Weights of a small image classifier.
Model: 5.59M parameters, 24-pixel images, arch vit, norm layernorm, activation geglu, moe top_k, num experts 32, patch size [4, 4], layers 6, width 128.
Training: soap at rate 0.0018, held-out accuracy 100%.
Rows from block 2 of a small image classifier, named by matrix and row number. Rows with one number belong to one neuron. Each number is 50 + 12 x the weight over its row's rms, rounded and kept within 0 to 99. All counts start at 0.
After each neuron's rows are labels from the 100 images, of 14976, where the neuron reaches its largest size: "strongest on" is what is common among them; "peak at" is the part of the image that holds the peak. Only what is clearly more common there than usual is listed. The data: simulated telescope pictures of galaxies. In brackets: how many of the 100, against the usual share in percent.
# gate: MLP gate (model.blocks.2.mlp.gate.weight, 384x128), inputs 86-127
# fc1: MLP up (model.blocks.2.mlp.fc1.weight, 384x128), inputs 86-127
# fc2: MLP down (model.blocks.2.mlp.fc2.weight, 128x384, transposed), outputs 86-127

gate.45:38 52 60 28 42 69 49 52 80 48 54 62 33 43 43 74 58 34 21 34 72 49 51 50 52 52 49 32 61 48 50 56 54 47 48 33 45 55 64 70 46 56
fc1.45:38 64 43 48 53 54 44 39 47 52 51 50 60 42 56 57 55 70 64 65 38 45 76 59 37 49 62 32 52 56 58 53 61 65 65 54 42 36 20 50 63 61
fc2.45:45 48 55 43 65 52 70 71 49 47 63 66 35 70 27 50 44 38 56 39 44 76 52 60 38 64 51 57 71 55 41 47 52 46 55 70 43 36 83 59 57 57
strongest on: merging pair (42 vs 8.9); winding: anticlockwise outward (34 vs 13.4)
peak at: middle left (60 vs 11.1); centre (30 vs 11.1)

gate.376:21 40 47 54 55 59 56 63 50 61 53 45 44 50 63 30 43 44 40 65 59 44 62 68 45 47 47 60 22 66 51 60 53 47 31 44 51 70 52 63 54 23
fc1.376:64 53 56 53 34 51 41 37 37 49 38 51 43 48 44 50 57 48 62 43 36 40 44 36 43 47 51 38 54 53 44 55 52 47 74 60 54 31 35 40 37 76
fc2.376:57 46 42 43 40 49 82 58 67 37 58 45 60 56 57 47 48 30 69 67 62 44 39 69 70 57 71 32 40 52 68 60 84 46 54 47 54 52 58 47 33 52
strongest on: merging pair (50 vs 8.9); winding: clockwise outward (50 vs 13.6)
peak at: top centre (67 vs 11.1)

gate.224:45 52 28 43 62 41 35 49 55 61 43 41 48 64 39 38 58 47 42 64 51 44 36 47 57 53 40 36 69 56 58 37 69 63 55 35 52 35 38 47 58 40
fc1.224:56 63 33 48 61 50 48 56 46 53 37 44 70 47 55 49 49 22 50 72 49 36 34 45 44 46 41 62 53 49 44 36 55 68 66 60 45 53 47 55 52 50
fc2.224:41 41 48 52 53 64 14 55 74 64 66 46 49 44 66 50 70 59 59 40 37 52 56 56 38 22 52 62 40 56 62 60 41 60 63 64 55 67 49 62 59 48
strongest on: tilted (40 vs 18.3); ring galaxy (34 vs 9.4); winding: clockwise outward (34 vs 13.6)
peak at: middle right (81 vs 11.1)

gate.289:65 53 44 52 41 66 55 57 33 54 37 40 59 65 32 62 55 63 49 55 21 50 71 33 52 54 52 47 47 45 28 58 54 59 59 48 53 61 54 63 44 60
fc1.289:29 48 54 49 52 28 51 26 58 50 71 55 36 51 92 32 40 38 29 46 45 36 40 57 47 53 53 42 71 68 65 40 29 41 44 46 58 43 33 48 41 44
fc2.289:66 46 60 49 45 62 40 54 48 38 56 34 49 70 48 42 36 50 28 61 51 56 45 55 44 33 54 26 64 48 75 59 47 47 36 50 62 54 49 51 31 58
strongest on: many stars (72 vs 35); winding: anticlockwise outward (31 vs 13.4); irregular (30 vs 9.4)
peak at: bottom left (38 vs 11.1); middle left (31 vs 11.1)

gate.73:63 42 50 60 68 47 54 45 35 49 34 61 43 43 48 55 36 48 80 81 50 35 51 37 34 64 43 65 51 63 35 66 41 55 51 29 62 59 46 27 49 57
fc1.73:51 81 39 46 44 50 58 54 45 52 61 39 59 48 17 46 60 33 48 57 48 31 55 42 44 50 49 69 48 34 54 46 41 60 43 53 38 41 46 55 41 26
fc2.73:55 54 60 28 36 43 44 74 73 45 36 70 50 47 65 55 43 33 63 71 40 54 53 86 54 62 65 47 50 64 42 52 58 62 41 45 65 43 62 63 63 52
strongest on: irregular (40 vs 9.4); barred spiral (25 vs 9.1)
peak at: centre (43 vs 11.1); bottom centre (27 vs 11.1)

gate.36:56 50 40 62 67 39 67 53 67 62 41 41 51 47 48 43 65 28 53 48 37 52 42 76 37 45 42 30 64 52 55 49 43 59 36 61 56 39 39 71 51 53
fc1.36:46 58 59 50 51 37 60 57 60 49 56 33 47 26 67 56 56 51 73 64 52 62 57 54 41 43 41 41 39 63 26 54 50 52 32 44 29 49 38 59 51 61
fc2.36:71 51 47 26 51 67 54 50 45 55 37 34 64 54 45 44 45 40 58 62 51 69 54 48 45 62 40 43 59 44 49 49 39 39 36 29 36 80 61 46 60 26
strongest on: winding: anticlockwise outward (34 vs 13.4); ring galaxy (31 vs 9.4)
peak at: middle right (48 vs 11.1); centre (27 vs 11.1)

gate.208:81 58 48 47 61 52 68 42 49 41 31 34 58 59 39 46 52 60 51 51 53 48 47 44 39 26 52 51 48 39 43 34 52 54 45 38 18 50 59 51 48 73
fc1.208:62 62 38 31 47 57 62 36 44 39 41 42 58 57 38 30 39 73 63 46 51 56 57 28 38 39 71 52 35 43 29 40 41 51 49 38 46 71 61 41 43 53
fc2.208:52 38 48 47 62 67 37 53 28 52 66 66 41 52 62 75 63 59 38 58 57 40 48 65 74 52 58 72 41 62 49 44 36 67 59 63 39 44 52 60 46 41
strongest on: many stars (78 vs 35); irregular (25 vs 9.4)
peak at: top left (34 vs 11.1)

gate.5:32 54 81 48 36 41 53 45 49 31 39 49 51 36 37 63 66 39 47 53 68 33 37 32 36 45 27 59 38 30 47 33 69 63 52 62 45 64 59 69 49 44
fc1.5:58 55 32 59 41 66 59 61 61 75 64 67 52 52 54 60 45 55 32 59 53 65 49 62 59 33 53 51 54 47 81 53 27 44 39 54 52 53 37 40 86 55
fc2.5:54 55 53 53 60 50 55 48 48 74 58 42 43 34 61 53 38 58 70 56 45 68 55 67 48 51 35 49 61 60 48 53 48 46 08 59 45 34 48 46 57 46
strongest on: irregular (74 vs 9.4)
peak at: bottom centre (44 vs 11.1)

gate.41:64 48 74 39 46 58 42 36 37 58 40 49 18 56 68 54 54 43 49 41 29 44 59 40 51 51 70 43 32 71 48 18 36 55 55 37 37 50 39 36 45 52
fc1.41:45 43 61 41 34 57 46 39 62 44 47 61 23 40 58 46 33 38 62 49 26 46 52 41 58 35 80 35 37 58 51 36 53 50 58 41 38 43 54 44 75 43
fc2.41:30 42 32 41 47 48 61 56 41 43 57 52 65 58 45 48 45 44 57 55 36 55 69 46 47 47 59 58 49 38 60 31 61 42 40 31 35 19 53 43 39 54
strongest on: many stars (72 vs 35); irregular (38 vs 9.4)
peak at: bottom centre (49 vs 11.1); bottom right (29 vs 11.1)

gate.78:34 61 44 37 61 49 58 45 51 38 43 67 35 82 56 58 48 36 31 60 24 50 52 47 65 56 77 18 62 44 64 53 57 24 38 39 61 39 52 64 57 46
fc1.78:46 34 61 86 65 43 53 43 47 57 61 23 50 23 44 46 38 67 59 38 73 61 59 32 43 36 34 65 33 52 55 48 38 79 54 54 35 66 49 61 56 47
fc2.78:51 36 15 74 49 49 44 53 42 55 55 66 53 48 57 42 44 50 67 54 45 34 49 57 41 38 46 75 53 70 56 47 40 58 45 51 63 57 54 61 58 59
strongest on: winding: clockwise outward (43 vs 13.6); irregular (31 vs 9.4)
peak at: middle right (48 vs 11.1); centre (35 vs 11.1)

gate.57:46 32 38 71 67 60 73 57 47 47 61 74 62 71 42 64 77 39 56 57 40 58 39 26 58 48 54 52 52 37 57 65 18 45 37 52 36 54 43 54 76 47
fc1.57:44 51 41 49 65 54 42 41 61 52 54 48 48 54 59 27 52 49 69 38 42 46 32 57 50 53 46 48 57 42 38 56 41 66 64 80 44 36 35 52 47 49
fc2.57:58 43 53 47 32 54 53 73 74 58 50 30 42 42 57 55 38 69 39 51 42 26 59 47 51 50 45 41 48 62 43 58 58 41 50 56 32 38 66 48 59 55
strongest on: winding: clockwise outward (38 vs 13.6); irregular (27 vs 9.4)
peak at: top centre (41 vs 11.1); middle left (28 vs 11.1)

gate.3:48 52 43 47 47 51 52 45 49 25 75 23 64 56 60 62 55 62 53 53 39 48 45 48 45 48 66 38 54 22 47 41 41 41 49 58 47 61 54 44 49 40
fc1.3:22 45 44 35 39 52 72 56 47 34 37 67 42 57 39 29 53 48 56 52 61 38 55 54 40 69 53 55 35 57 31 48 67 43 30 62 53 59 34 32 50 44
fc2.3:32 66 61 56 40 47 30 48 63 50 44 54 78 36 24 49 34 81 22 53 38 50 59 58 55 55 30 46 60 32 40 35 45 58 49 45 73 67 58 67 55 55
strongest on: winding: anticlockwise outward (93 vs 13.4); many-armed spiral (45 vs 8.8); barred spiral (31 vs 9.1)
peak at: bottom centre (52 vs 11.1)

gate.54:41 50 86 81 49 39 44 41 38 66 35 48 59 37 51 46 49 90 61 66 68 33 61 59 64 64 43 42 71 39 38 58 53 60 43 52 65 56 48 43 61 40
fc1.54:63 52 30 38 60 67 34 61 70 51 54 56 42 63 53 64 52 18 54 52 36 64 39 41 43 37 64 44 33 63 68 62 49 66 69 54 27 69 66 57 31 47
fc2.54:44 41 41 52 60 39 71 57 40 64 31 57 75 52 31 43 36 69 56 38 74 50 59 55 56 57 71 42 57 57 65 53 20 71 48 47 70 50 53 39 62 65
strongest on: ring galaxy (35 vs 9.4); irregular (25 vs 9.4)
peak at: centre (44 vs 11.1); middle left (42 vs 11.1)

gate.151:39 40 51 48 75 48 45 44 26 52 45 43 29 38 29 27 59 41 66 35 55 33 41 51 43 51 46 45 45 56 38 49 41 48 47 38 38 48 55 35 46 30
fc1.151:37 76 54 48 59 60 31 45 54 58 42 43 55 43 38 36 46 48 64 32 66 62 45 56 41 68 28 70 49 82 35 40 42 49 61 34 61 60 44 35 52 40
fc2.151:60 55 57 65 52 48 49 66 59 46 67 48 62 55 49 46 23 45 51 71 58 50 46 43 44 26 46 63 63 34 35 46 58 64 36 54 37 45 46 50 43 30
strongest on: winding: clockwise outward (86 vs 13.6); many-armed spiral (47 vs 8.8)
peak at: top centre (67 vs 11.1); centre (27 vs 11.1)

gate.67:65 42 62 49 64 37 43 52 64 49 45 56 41 38 46 58 62 58 56 58 61 45 14 63 43 35 46 75 35 61 53 67 46 46 54 43 54 58 48 42 40 49
fc1.67:47 49 53 44 73 26 37 46 69 48 37 43 43 50 55 45 62 76 57 52 70 55 52 61 59 68 70 46 33 55 26 53 40 34 59 43 36 34 36 50 24 32
fc2.67:39 27 56 56 65 59 53 05 46 46 41 43 46 48 39 60 49 40 63 47 60 22 52 44 57 65 49 45 47 57 43 43 71 63 58 48 47 40 61 40 46 57
strongest on: irregular (67 vs 9.4)
peak at: middle right (44 vs 11.1)

gate.165:58 63 40 37 49 38 53 53 41 63 63 40 59 43 53 42 49 35 47 55 52 62 57 63 42 64 45 66 56 68 55 47 48 50 54 40 63 48 77 42 58 61
fc1.165:33 69 58 49 40 55 70 46 39 38 55 62 60 42 44 46 35 37 55 49 57 45 43 65 53 74 58 28 38 73 40 51 43 60 61 49 56 51 23 63 41 41
fc2.165:51 43 43 42 50 66 57 62 60 38 35 74 52 48 57 41 65 63 52 61 66 59 48 61 57 45 50 53 54 53 31 74 29 46 39 53 40 57 59 51 79 28
strongest on: winding: anticlockwise outward (91 vs 13.4); tilted (41 vs 18.3); many-armed spiral (38 vs 8.8); barred spiral (29 vs 9.1)
peak at: bottom centre (45 vs 11.1)

gate.183:42 39 32 42 69 52 54 51 49 30 28 46 57 61 58 54 46 58 55 71 34 55 29 66 62 30 29 47 59 42 43 51 55 37 52 48 55 40 58 57 20 39
fc1.183:35 40 61 50 43 71 60 44 83 42 62 44 46 41 65 41 57 39 55 49 39 53 57 47 47 49 71 51 46 52 63 52 46 69 49 48 75 47 69 54 54 70
fc2.183:39 55 49 47 34 41 55 54 61 42 29 60 45 40 42 43 53 65 42 46 42 48 38 72 68 46 41 42 84 47 46 36 44 52 27 66 22 45 48 45 63 57
strongest on: ring galaxy (40 vs 9.4); tilted (40 vs 18.3)
peak at: middle right (96 vs 11.1)

gate.380:72 36 35 48 41 53 44 60 45 45 66 66 52 59 52 61 55 43 58 45 43 56 53 37 67 29 30 57 52 49 34 35 38 67 43 21 35 47 45 53 32 56
fc1.380:57 62 22 40 43 46 45 46 58 54 66 56 76 21 37 53 49 69 36 30 54 51 49 59 58 55 58 63 40 65 53 58 62 51 46 80 46 61 40 43 68 75
fc2.380:51 75 56 47 35 59 60 46 31 41 43 44 58 21 32 53 57 52 59 67 47 40 73 49 45 42 49 62 50 60 46 60 54 58 49 43 36 58 45 59 50 52
strongest on: many stars (62 vs 35); irregular (31 vs 9.4)
peak at: middle left (41 vs 11.1); top left (34 vs 11.1)

gate.252:62 47 57 48 48 49 46 43 44 41 51 24 39 47 39 48 43 59 51 50 53 44 73 42 60 64 41 48 53 51 59 50 45 57 38 46 43 62 53 42 66 57
fc1.252:52 46 50 46 54 39 50 43 42 33 52 37 45 56 38 59 41 70 54 54 57 59 65 46 63 55 38 58 36 45 52 48 41 45 48 56 41 60 54 43 67 50
fc2.252:67 83 42 45 54 63 46 39 71 55 73 39 46 41 57 57 61 30 69 47 41 43 58 10 40 42 61 54 48 59 58 54 52 56 68 44 57 56 47 47 49 48
strongest on: winding: clockwise outward (68 vs 13.6); tilted (45 vs 18.3); two-armed spiral (36 vs 9); kind: merging pair (25 vs 8.9)
peak at: top left (87 vs 11.1)

gate.199:34 61 41 65 54 28 65 36 42 52 46 57 63 42 58 36 63 51 48 58 37 60 51 41 56 59 69 55 82 43 61 45 38 55 58 45 55 26 59 37 69 55
fc1.199:78 44 72 53 41 47 54 49 51 62 35 48 52 42 58 63 42 58 70 46 45 61 45 72 47 14 42 47 34 63 47 61 39 40 42 50 40 57 30 63 24 52
fc2.199:63 45 51 59 39 42 31 43 28 45 28 37 62 53 52 59 61 50 32 51 27 65 53 52 60 53 40 26 38 50 40 52 34 49 44 34 42 34 43 66 56 49
strongest on: winding: clockwise outward (53 vs 13.6); barred spiral (25 vs 9.1)
peak at: middle left (71 vs 11.1)

gate.292:43 38 77 54 58 60 75 71 46 77 47 63 43 62 51 67 63 56 62 47 38 54 60 57 60 66 59 44 36 50 47 59 54 63 34 49 31 45 53 68 43 66
fc1.292:59 49 62 67 35 31 40 42 65 67 44 65 48 59 68 54 46 51 46 51 51 41 27 61 43 38 33 45 70 48 28 52 32 47 34 58 66 66 41 46 37 54
fc2.292:35 45 38 51 60 41 35 40 27 48 49 35 41 31 60 66 29 72 49 36 48 48 48 53 43 17 16 34 58 40 61 46 38 44 31 62 47 62 47 41 35 81
strongest on: many stars (71 vs 35); ring galaxy (26 vs 9.4)
peak at: middle left (44 vs 11.1); bottom left (34 vs 11.1)

gate.187:44 59 47 63 53 50 39 52 59 36 46 57 23 59 47 46 40 45 55 69 33 53 33 48 69 51 62 54 52 55 54 48 64 46 63 39 43 73 37 48 55 49
fc1.187:40 63 60 51 60 39 52 44 30 51 65 52 55 38 24 39 48 60 47 55 63 46 71 54 50 57 36 62 37 64 48 63 57 47 39 42 63 52 74 50 65 42
fc2.187:35 24 67 29 46 42 47 58 73 50 52 57 68 40 41 45 48 56 23 44 78 62 62 67 57 38 57 43 45 56 38 43 45 67 34 32 54 30 61 42 53 63
strongest on: irregular (46 vs 9.4); ring galaxy (42 vs 9.4)
peak at: top right (84 vs 11.1)

gate.55:52 19 62 38 71 49 49 63 60 42 39 59 61 57 47 44 41 49 33 62 61 53 67 47 39 55 61 41 32 54 22 51 51 48 46 39 53 60 51 39 61 52
fc1.55:48 24 63 43 62 55 33 62 41 31 57 13 75 67 30 49 32 54 44 43 51 35 52 56 56 33 69 55 35 36 34 57 60 43 59 49 59 37 57 41 59 63
fc2.55:30 53 54 53 62 59 74 58 57 54 58 41 71 30 37 39 49 49 60 41 41 61 50 30 63 37 42 34 48 46 61 65 58 41 33 71 39 50 50 14 49 50
strongest on: irregular (44 vs 9.4); winding: anticlockwise outward (32 vs 13.4)
peak at: top left (56 vs 11.1)

gate.116:60 46 83 57 49 51 46 38 45 48 59 31 40 43 54 48 60 62 57 35 70 60 44 56 35 36 58 51 62 62 34 57 56 39 49 62 54 46 60 47 30 35
fc1.116:60 39 71 57 40 59 73 49 54 59 59 39 32 55 49 46 66 57 49 44 45 48 52 69 34 39 44 25 76 48 62 38 48 52 46 53 46 39 58 60 41 37
fc2.116:48 62 57 27 43 46 54 34 50 48 50 30 56 68 45 46 41 61 47 45 48 63 40 50 51 63 33 53 48 25 33 60 53 46 47 68 35 52 35 42 28 38
strongest on: irregular (30 vs 9.4)
peak at: centre (32 vs 11.1); top centre (29 vs 11.1)

gate.244:46 50 59 56 43 82 57 62 65 46 55 48 50 42 72 44 50 44 53 67 47 71 57 62 59 51 21 53 57 66 58 65 53 40 55 57 58 59 47 45 59 56
fc1.244:28 33 53 60 42 56 41 58 57 51 63 66 47 48 69 70 41 37 41 67 45 54 55 42 26 70 53 55 20 70 52 49 37 52 67 55 46 40 51 30 42 43
fc2.244:63 60 57 38 43 46 62 59 38 55 48 46 33 60 60 56 43 40 61 48 65 45 54 59 39 56 35 61 61 50 48 49 32 55 57 57 64 67 22 33 55 51
strongest on: winding: anticlockwise outward (73 vs 13.4); tilted (49 vs 18.3); many-armed spiral (34 vs 8.8); barred spiral (28 vs 9.1)
peak at: top centre (40 vs 11.1); top left (37 vs 11.1)

gate.146:58 26 52 41 41 50 55 67 49 61 16 53 41 41 56 40 40 55 40 35 39 21 61 36 47 80 53 56 56 51 51 29 63 58 63 41 34 48 55 71 33 70
fc1.146:45 58 57 54 58 51 60 29 46 64 55 34 35 27 48 40 43 42 39 59 59 46 54 50 59 36 38 43 54 32 44 51 42 44 42 43 47 57 39 30 50 36
fc2.146:29 55 46 70 37 49 43 69 50 54 53 50 60 27 39 50 59 46 39 43 32 45 49 38 30 45 34 41 54 48 59 49 45 46 48 57 66 34 61 53 64 60
strongest on: winding: anticlockwise outward (80 vs 13.4); many-armed spiral (42 vs 8.8)
peak at: middle left (90 vs 11.1)

gate.197:58 41 60 61 36 66 52 35 51 37 44 43 33 74 84 61 52 35 64 36 43 38 46 68 25 65 39 33 51 40 39 31 45 60 46 47 50 30 65 59 50 45
fc1.197:64 27 60 58 47 46 54 41 42 60 32 64 59 28 43 54 58 48 49 49 44 30 55 47 51 41 60 44 55 74 51 40 73 49 46 65 34 62 40 50 63 36
fc2.197:57 45 21 50 61 47 77 49 57 47 44 72 51 63 34 58 29 27 50 62 44 46 65 58 60 29 66 59 45 50 49 49 43 39 32 44 49 63 29 38 54 48
strongest on: merging pair (40 vs 8.9)
peak at: bottom left (38 vs 11.1); middle left (34 vs 11.1)

gate.115:44 33 32 46 46 30 64 57 49 54 63 51 50 57 50 39 31 34 45 54 85 62 46 59 44 42 59 30 50 63 47 42 51 37 56 39 63 59 32 48 52 47
fc1.115:48 40 60 60 28 40 53 65 57 58 58 46 48 49 60 57 49 56 33 58 69 57 46 63 47 49 48 54 41 55 41 58 34 50 36 54 43 45 31 43 35 73
fc2.115:46 65 51 41 50 61 60 54 55 38 68 81 47 45 37 42 23 48 55 58 52 43 70 51 43 31 57 38 62 53 62 59 45 37 62 62 53 32 43 46 55 52
strongest on: merging pair (36 vs 8.9); winding: clockwise outward (36 vs 13.6)
peak at: top centre (41 vs 11.1)

gate.137:36 58 44 49 41 50 36 42 49 61 58 33 61 48 44 55 57 61 27 48 63 58 67 44 44 70 44 50 48 61 31 34 52 67 57 44 75 56 58 65 59 32
fc1.137:33 44 51 50 34 61 53 39 83 44 34 53 49 36 41 58 62 41 34 38 51 41 51 43 37 77 65 39 56 54 40 19 77 58 54 62 53 55 43 51 54 38
fc2.137:53 55 58 34 35 46 37 60 57 36 51 50 46 42 52 45 54 64 52 36 57 62 61 42 58 79 58 44 50 54 55 49 38 28 61 36 54 53 52 53 27 66
strongest on: merging pair (55 vs 8.9); winding: anticlockwise outward (44 vs 13.4)
peak at: top left (48 vs 11.1); middle left (45 vs 11.1)

gate.251:57 62 72 51 49 56 53 43 48 49 61 39 33 25 29 52 50 36 50 32 65 38 41 53 48 51 40 42 38 75 64 51 49 62 45 43 58 34 63 59 57 57
fc1.251:52 49 48 65 30 60 52 57 76 40 50 29 43 82 20 61 62 31 37 55 70 39 65 45 53 64 55 58 39 54 52 53 55 65 51 45 62 41 38 56 43 58
fc2.251:44 56 48 61 45 36 36 49 40 48 64 52 52 48 46 40 60 51 40 35 59 63 44 52 58 78 32 37 31 66 65 43 39 59 66 56 35 49 38 33 72 74
strongest on: many stars (69 vs 35); tilted (45 vs 18.3); winding: clockwise outward (45 vs 13.6)
peak at: top centre (31 vs 11.1); top left (27 vs 11.1)

gate.166:68 80 58 60 54 57 68 51 28 52 38 52 58 30 64 46 37 63 63 79 53 65 53 34 47 29 59 50 43 67 45 83 44 48 50 55 34 53 70 48 53 55
fc1.166:25 37 45 54 41 54 39 39 57 46 30 44 39 51 67 52 43 45 46 55 32 50 55 63 45 56 39 50 48 34 45 25 44 60 63 28 89 53 53 72 38 73
fc2.166:57 42 34 68 47 55 46 28 73 36 48 31 41 39 40 26 56 39 56 50 39 63 44 48 58 53 49 44 35 18 53 40 73 49 41 41 56 64 50 44 43 38
strongest on: ring galaxy (35 vs 9.4)
peak at: centre (33 vs 11.1); bottom right (29 vs 11.1)

gate.285:41 58 48 52 34 73 35 42 56 58 32 50 37 24 72 33 22 48 56 52 30 29 47 43 54 49 49 45 52 75 55 53 54 62 45 46 64 46 56 25 45 39
fc1.285:55 25 47 54 52 74 65 43 54 69 64 28 38 48 57 45 56 51 34 28 56 53 52 39 51 51 42 40 61 54 65 39 74 46 42 57 55 60 45 38 58 61
fc2.285:40 41 66 39 42 26 54 67 46 38 35 47 45 58 64 55 52 57 49 68 40 44 54 54 37 48 46 50 33 50 37 48 61 52 54 57 55 48 52 78 38 40
strongest on: merging pair (46 vs 8.9); ring galaxy (34 vs 9.4)
peak at: bottom left (52 vs 11.1)

gate.256:65 56 49 34 60 57 28 54 64 48 40 37 55 41 39 35 73 56 72 61 40 52 59 40 45 55 48 35 48 42 28 57 32 43 60 49 43 46 30 65 55 60
fc1.256:53 37 55 48 34 59 33 53 63 64 56 35 52 44 57 50 40 43 52 52 68 57 38 54 61 66 64 63 68 62 40 60 52 49 36 64 40 67 54 69 54 28
fc2.256:59 49 43 33 55 58 58 52 55 60 55 43 37 36 49 45 54 69 33 47 30 69 47 67 58 49 43 45 41 65 62 43 48 26 33 61 50 42 44 28 47 54
strongest on: irregular (62 vs 9.4)
peak at: centre (48 vs 11.1)

gate.142:42 61 37 35 51 53 50 60 53 68 39 41 64 70 35 46 54 38 16 32 54 58 57 51 54 37 64 55 45 24 47 45 45 25 49 42 72 42 35 55 44 42
fc1.142:71 67 56 51 53 38 58 54 33 41 63 45 62 45 59 42 48 70 78 78 46 32 45 63 58 77 51 55 43 51 57 60 40 70 54 57 54 53 73 27 44 59
fc2.142:41 40 48 55 46 44 54 74 45 24 41 41 58 42 53 55 67 70 51 62 66 63 64 43 58 35 68 48 56 48 49 55 36 65 45 51 30 52 54 49 53 42
strongest on: irregular (50 vs 9.4)
peak at: top centre (87 vs 11.1)

gate.266:37 48 60 64 38 82 43 45 66 51 67 65 84 51 64 42 60 31 48 55 72 49 43 48 66 55 64 50 56 60 83 38 47 45 59 46 66 50 58 48 53 37
fc1.266:59 53 56 53 48 48 14 52 36 35 45 53 67 44 59 30 64 50 60 46 60 58 41 45 59 43 75 53 47 34 54 55 32 21 76 41 67 50 38 49 36 21
fc2.266:50 50 32 49 61 75 53 38 58 56 35 49 48 45 33 54 55 57 67 32 40 48 26 40 48 51 76 61 47 53 57 67 52 38 61 49 50 36 55 38 43 45
strongest on: winding: anticlockwise outward (81 vs 13.4); many-armed spiral (58 vs 8.8)
peak at: bottom centre (76 vs 11.1)

gate.29:54 33 62 58 55 56 69 51 53 39 45 49 33 48 55 58 71 35 59 57 61 37 61 69 71 21 62 48 52 46 53 45 49 64 43 51 56 44 26 57 35 69
fc1.29:41 53 62 59 60 69 47 77 72 69 62 53 53 53 47 52 44 40 36 48 62 62 50 45 31 60 64 48 50 60 69 42 50 62 49 60 61 43 43 34 69 46
fc2.29:35 46 67 53 44 45 48 32 46 31 47 50 83 64 38 42 62 57 49 48 48 40 46 42 34 66 53 47 92 67 61 36 53 46 59 65 58 30 30 71 55 44
strongest on: many stars (66 vs 35); ring galaxy (37 vs 9.4); irregular (27 vs 9.4)
peak at: middle right (30 vs 11.1)

gate.381:72 59 73 61 46 35 60 52 59 61 52 57 58 47 30 71 50 51 32 50 47 51 57 59 60 62 38 50 55 46 57 70 36 60 45 41 50 56 56 61 26 32
fc1.381:55 56 58 26 56 42 58 45 40 64 49 40 42 58 63 53 60 39 50 46 51 42 28 66 54 50 57 41 55 54 56 32 61 42 31 56 54 44 42 54 37 31
fc2.381:49 60 52 69 53 45 53 37 20 63 45 36 37 52 47 50 63 31 64 53 56 46 39 24 38 49 35 50 29 40 45 43 53 42 42 47 58 81 49 56 60 67
strongest on: winding: clockwise outward (88 vs 13.6); many-armed spiral (45 vs 8.8); tilted (45 vs 18.3); two-armed spiral (34 vs 9)
peak at: bottom centre (62 vs 11.1)